Weights of a small masked image model.
Model: 2.64M parameters, 32-pixel images, encoder arch vit, encoder norm layernorm, encoder activation gelu, encoder patch size [2, 2], encoder layers 10, encoder width 160, decoder width 192, decoder layers 2.
Training: muon at rate 0.028, batches of 128.
Data: trained on simulated telescope pictures of galaxies, 97500 training examples, 13.8 epochs.
Rows from block 9 of the encoder of a small masked image model, named by matrix and row number. Rows with one number belong to one neuron. Each number is 128 + 32 x the weight over its row's rms, rounded and kept within 0 to 255. All counts start at 0. Numbers have three digits each. After the name is the row's rms in percent of the matrix's.
After each neuron's rows are labels from the 100 images, of 14976, where the neuron reaches its highest value: "colour at peak" is the nearest of a few named colours to the mean colour under the peak. Only what is clearly more common there than usual is listed. The data: simulated telescope pictures of galaxies. In brackets: how many of the 100.
# fc1: MLP up (encoder.blocks.9.mlp.fc1.weight, 320x160), inputs 0-159
# fc2: MLP down (encoder.blocks.9.mlp.fc2.weight, 160x320, transposed), outputs 0-159

fc1.153 108:133137124171104149145105122144148133100144173120078158147141121142087167170139069147148153139125127125106055124157144079167130163139207106132133118114156060165154117055169160133126154189147129062138116122143115075153165125081057122111086118174166132070123149151161127159110087091140127133073166175152126151158138121097129140123139148141139066131108146126059144157125056087096073105130118164141141115108172176164154115049173067087132080100153162148188106172109123155128092119151114
fc2.153 095:118126146067159133142115099134123114165153079127137081117128122126165094069127213144067121104123128147149204152118121145124122127114103140087148125132119191091109110172069132119117110117114143176092139124118152133150079128171188167127166092088112113177175105122067161091140194137083138104185099141124138097107116139145087160131140068152115182138139105133164064130156172213184160148154151127117137103108078137087138083195073175154123161125084119090065133094135177110138144100098146
colour at peak: brown (34)

fc1.159 073:117097181115153175102092082114140129146109116065115109156115161107141153127187092135107101152093134173133156119104048125094116155147164112135137112111135144113145203166112087130085140111163145132161123165141104128121106060137177073055152149106119095122186137112148126199112119120120161147184153156119144140093142084115132065200163104132133151116145108161139083171183147155074111156066087146164159196117083127147088099081094053095105165091100152093173157142160161121117131135163097
fc2.159 051:100109112134146121116119186094182066041133083128161109118153119114128185075113121121109186098152141111169169129137167115130183182135174105106068115074121155105124151086132148159199144163114074135183116041131126135123170109083137107124082113198131135085145096133163181075075114148137123097131136117088106112175120133142083155108161126105136075133129099075131131126172078078139152127135187159141208160135142170146112135123153159103138119127137092125186104187122144146087097111108135
colour at peak: brown (38)

fc1.179 134:144154107171043128143134134129140123172118080127108139156132153131148105126146139150078133124091088156089176168166108189101092187102118130073104117082108168104113115091122102160158081174095138131133049138112145123204077144148139122110114071071121156140157073131106124096190181127139133119114153181122176097136179151062139157098135143124167166159139131110138111128192143204102152100058139119075148101062089181117107140145091156145102124110094137076138101120168128121150178133158112
fc2.179 111:131040179144201132159146125175115149159137144102186157145121147166069117103106155164157098137088126125148210161122091142130184101179123104155124102146118098139080087114066127122082127161116125128135153167074153110129117094085108075155112170122148144163049095151144151169108152123143145139099111188185119102102069107080151054175150157146123108073119092136168096121065143127136132174143099109123117046153138117161136138151203143122125155157096114078127148146125109116120126134085121
colour at peak: grey (87)

fc1.197 076:082102130147085164112157152172205161073117049137159152112106125147111172087109130076123118119099099106134170098139053130087111156171098141129132159171165104145102121128156158075177161090068163101098149136145132093173091085116073115172114156114062146176115083159141141108121126057181135174137200179130168124100152153136128136121152181146083173158116146162073121094101126100144110137128134094100154091114114110144140118129118100158128161117123124139061120137216111134126200119139159
fc2.197 104:160177149141191107157085112090058075195116182140097124144133142115152118173141155176103116114175147185128103129110177133192100106075105116111148106090062149102182114143094118166103092195163100138155117114110113155090154166105158138087142127105194122068147164086112104160151112186078112083110067064148098158127093109110124106099130086134156077082149111113155132141153139158113142122132150137149066115129140157100133136130149176107134106155130145104191168131039145128121086136098109
colour at peak: brown (41)

fc1.65 185:115148125142139121148113145126144087061085115106138141180150185170062129104101119130180143127114125091142170140118125133136057153164167067157149127111135171120125129139177133110126146178156093116165098113131132103146072116115116093194099125061108121149111118128105182184207036108162148185144073145132139121104173077109114103122148141099114178093122126157121102082061174121096151148150144125125083123148116187082083140163167069122184144141131187105106132084143097116134099158088180
fc2.65 208:102120124131109129172110118137111168167162120128106123069133110114183087124154101144073121105134135176146087086127116122134146150113116163079125121090115100148097075121098143132102137157081146144097158154081134149111158100146101135079149128255074163120185104137108095106084143092130114104078210133167097116123087168156162138117138130147137000114160129128151172175169088148134173121104118138141161081160119092155137127134113163091112138146137114211150094179119109163119169102160124
colour at peak: brown (96)

fc1.7 053:133110100139136103132108166197085114090156116047180084124139161095147148167159128108091121204116102084156118092123120129150059051124133127116181073110206137140134071150133126103163158136170143143152170169152135070127115187043140096129171144139136122078096154149164160191113139190099114152141142145113134142121150151100181086079128090155138097117123138125104129102077126125154210098089135097104130158176153131083122108123125140102135123161112143122117124138083196123127078124168158
fc2.7 040:110129099159124122174152056087128144144135166170084184117078154151096122120144074105154136047139165184105103169174135120144176212136081082081125160139086170151112128079108132122132147156104162121129126150097105172149150134199099113087071145124115133146169144134128065064134169089110138081104106118159153155131114134141124176150134184126126127144144091116119157173149060154154107164165087141094119029107082123161135150120151149160121106113096127116164126141162075098138071138122081
colour at peak: grey (67)

fc1.28 086:110085153101167120171100150138134114129095109124092065153120161109125123056174095115145131164101122151140176148100135102169195072167113096161107086087092120157161072159069164129111098133108136098178131170102121135169099177170174122143100219111147151141144126139166183156143119118079103077099105113101107095121111070135116125068081183124162124173189114119166084132181176162164160121098089130120186111138149110119069135101127143114108102117115167120176170118071085110157129151107146
fc2.28 075:115136083046177110163131165111151099078086076176097108142128193126124126098120091120150117097128117112150183154158160155114142154129148145116092115053128200160193106115094163118096145134098105154099143127144146092147119157117137094156157166165134167106151114084107159105117105116127106122120144169167146093170165150143039101088153170125111166133148080140134073185153134112166154143109070145047136058158130132113084082132157131143071151144185174138193125125124070115085130103115146
colour at peak: grey (67); pink (33)

fc1.57 144:105076158133214145108106110139121092122157126157156188176136145141085145104170192112075121092200103113158136193095095139093154079085115148149105111162078126105085145180104091130110135119102098098163088134102141121128127101169149163167113132079196173141098157071195164108125117173126075149144105145152117089150135173091111148080113097101101138120108157111150114169115163147144143114119107139129210127138084097102098115143076115203064108105149134111161181144106114076165118139128096
fc2.57 130:066135146113109155111149120122140122170119103079146162085150190130181144128087153150101102126181167108125184103122140128096163146182099141103131090066091137067110139047115124155151154202144122121168154100142134144115142078132144155107103116147087115206158167165154125102071178158097148139088126101110129076154117112113115172146133080105169137169112147088147161146133132129097150106151130165128167105132137190129179059123112135048131208049084107092113117152143114099139137163108081
colour at peak: brown (85)

fc1.22 105:127156147156203152117139144147140060130105133113170148177107101126162161171097172122072148116120110064161139154142114133154048133116082163126131208128134117078100085135149104101189127146127155092099138062188149145165114161105111125083166136071162149105125157071085132137082095084131140142109145126166147116068132092127188095074147106174130132118101157126116165120116156138122132088108170095101094064060149181118163146132126120182097132150138172137144169143078065156116169116089130
fc2.22 128:113111098122086125173113128133094191158140101122071136079117152122096132109164128125171080105159127195088146080097125154145155105105125089128132045124075154160182143147121157127087134146089098125162112190036096127073130086128129135156094165149102117115151076171157101148209116158137094113136150118112106174169104156104086154149165167100086128142154103170109080124112094144124118189146105138118163128169109062131102092125173159058168124077124114097098102133177195116147126161152140
colour at peak: grey (53); brown (39)

fc1.220 167:081075111003117185089080108118121134154094141129120125145105167090124094105179100150123116158109165149127145124113099169094171098168178128127138102112111180186087130142081154133074105134151142098163134189165111103154089173094131091076157105140032170135143196125144156143128203165121129091147109132134098118107131121115093129122139190121122157121169183167107070154137103144114103169087087109175132097124161127140111082105164145107137111142112168108170146161115072119137115145153169
fc2.220 135:094095125125151160159077181122145115128092080116133105119099143099175122083133089150131115166095115146153171159180063071158155188163189165116130100130100173119146131115126160140114171108107118091131133091095122097138149115135104133067110060175143124062169118146120152077107108121098172112144171179125163084143181134124115093128085105123113100135119112073148104181165202170147109168069153151121177130086142162136122156147161157097127101124171126106161104159086187201074079115080112
colour at peak: grey (33)

fc1.109 122:120143073123107200131088065142152127116102136114164133103154146157155084135151106143172125152104146102088120120180142121124164087119122123195084115159141188151146124141138127142067165164106081155114143136117099108131145049138153114155110159182135110099108132159093149147120126122110128158142098175141116116132127127134122142178129075110102126183161175193088057119120090109077075127147113151112100162220046097127123151087165104077183087169046124123148126123165102169128059164137156
fc2.109 165:137126181134152053146171198114120123136149115159095137152096109104113159124094146118079149090149117174171141133072107133131090168134136116066168142106103069088114128108122125114191096096140164097147107123132152157128094202109100147100143106073123151155151122092155098116129139135137128105122156096121140137113116127100152115078119183142160125070092085066162199124130167152192186133116141106146162094046194144129134109161085150185085163078205125146095131138101157099129208099122109
colour at peak: brown (100)

fc1.89 073:063136184141072115133149128145121091177115131144104169141110121124125182096098179140132138115176081110151141157185093116140069093084074136127167098137105097138147152121119083086175157157082160116146133164161074152116141186085177145168144097102115093094140087113143112141160119110119074152134134067169141122134145099106184125086199124179151131133169107057110139084127170113147122160146114128078051081116134104107137117156170168156123124139098124080146110178100154121081224144137166
fc2.89 090:177127097113196159136098164114129176088141112100151091108134118144133094189152097123100106124094159152125132090060158141125133139152151103129117171126099153123127095156159182168097100132162100137077110083103174110140097066180064104080114194135133183151131163127103132133115124147161160088119135167075100151081100158140087137137091151098087116111080152220133103157108060159106139097108162109152214156128118151137125106095105081080146140126157144181100174104147082144168059140109098
colour at peak: brown (65); grey (25)

fc1.68 166:121135187078138122165066158126124121129070144117116134163058129129113161154091156182167120134127093162092120098153110131088198094150085058099112119136120160151140111109169102141090107174158105172124124164105129092138149150135129154158082171144065141181122123145096117118162054180097163097160206126118057112063162158099073116064133170146138116125125117105155135096165096077147073153151131140091140166186173114137123203130151115130171081123163166135094094113143120126126106142104142
fc2.68 149:163093061159171097096147125175132203138113142168092124127120145163155155102132094132113148117114080156116178167141146142128089156157169169107093159129065178109061109080176137120115123169127068133127073091164129102177129156091169153111140119102121111131160120137093105125166113087175170087106101169108185150096091124062136152145108094145149101216116083077100096153158131125143158113130117150145070102098107119162189143082154100100089124108125154129154134220088111184139102134111139
colour at peak: brown (41)

fc1.133 122:168140161107117119132152153131124104152056109122119159161128120122117210113083175112112141113145064156159195124151089100191050111075065129095163113117069143163129090134137187127156133184100180115120102094112140125101078160119111081111125140060147136128071098146114162143163086150142125096091200106139107144118154122131133076087199159174205124121130135105131136091110109128138109119143170123075083083103131111119101115163138178099134137152137153117148164169105084075176179121155124
fc2.133 129:067129109192189157149123123137136135132173137108134125071098125143149057156176106148121100104123175106101079138101172192053148139172147114176097136139129120078168140137143082096120118096143068111114166145143106124156171086111127182157132144146114141108203156093142070146091160086143107133176053161145135141109086149114133174151078108103035109130133106185111122140117130139107167158107095112164167144126115146121171124090154079151122139102103115128072102119158162182075109133070172
colour at peak: brown (63); grey (31)

fc1.191 141:099102144122145129145141149177157105140134146117142142145105104151083182155154210113060129109145065166121135067128100132165046173089079144093152150118028159129163115162168190126182140175102172102127091079169156107167085159083071097121074119089138133130131139148113121115156103130132103108140118102149127094133083114116168093117151134176132175116156095114148154097131109115105116131144153085077098119099167131110104131160170179149124134153141180112122160150128116072180208161072121
fc2.191 151:153173125158136142116120100102085138127097085129103145107137156097184102109093063156187114130120165089151144197117150138102174067128152107168123102147194104115108133099101065109080115111133095132120183185091061149093158094162189143130198167142138134115137094083134117177106142123135162137116151173130108213100166136124103173117143142088113065136083189163105101160106124163131146134102133161172163120148091120150167129091102079090134143105113086142132111132134138188073053113162163
colour at peak: brown (58); grey (30)

fc1.17 120:139130106112160125138091129141060179119166085114106114164112163140127173166100125127165102083144116100124128096090180134068110100128140112118178148139164180183187128190151144119127128096163134161133143115205183112130136154055120157122093073100178158168113139130099193169166113094165112161140127134117112090087160104127120154104172075144098092149087070072133052090129137117127175100125175114148120157131104127081101114156061081177155060128122098086133137127184133138106124174137110
fc2.17 098:085142128097089107149130135169159157094121136123074109058167093155114122113174152134167104118128197127082138114178148155144120186129044167133149106116148111162131110092113093137150138174094118173043115130130111108111042179110137152142138075116141090099149162091130129149163126182159083084112142105151100145091130160154110112089144216158152146142106181110110177172162114116177079151132115070099114079135129057118152125092133144144085157158153142186135180158106102089166133132098136
colour at peak: grey (55); brown (45)

fc1.113 137:100055110154142154190134156140165062173125129086142121184092065116101101147093159127104145125090147119148183134090103141134191093083158117138146165134079135124060131138113198112179161161206123199125077141150166091104096099103122093127184157131111141089143127115119117128110137115126110179129193176138128080170139109128140063184170145100172113098095092077117104171153123140129120110096186109112173108111084124120095183061119141085146141170139094145144114121130100121135092122151142
fc2.113 134:135144106131100151143120151137109167061086139089115143139166179145145150106180091143185199097122126152127140134199155133133097166173091085117066121135111121114226137048159072152130134145021134154163138069104127151174112184115144128086048151142116158165130089132133158140125144148129128086127089081112133146156155143065157183106118120126083122184132099105091111102148119125148185122153119106102120163117139162131162091125134080173127128099139137080113126145078094097121115178118105
colour at peak: grey (30)

fc1.10 147:196205138157112157091135086127172135128112096099051141089122137141089150132090125158178148131204119131110123112133131176098073172153103151064179171183126151125161109168170125119060124091118100113130141121131099106115157176105144119102096085119150175146092102133079109164137107120120169136092120042135138106120147073113074103123069114180103158185133152175191117115104131124126085105177142133172098170085190145092101127112131140114126102101163138118126103146125112166091146198103160
fc2.10 125:059080120109133172137112176148025173116102144108148129128138152140169142145202137107129051132084148167126136165142113087120118086153122140180110139101153126147106119125088114189140125126146149103116109126099161122140132103194069113109151133137114122153148112128142200144123113114110119078183129165133098069076120175180173135087133133123110137083075119069115127156148136161157159131036183121104127095102116114185159101121181107178143178175075128127100157103133147142125052116116165
colour at peak: brown (41)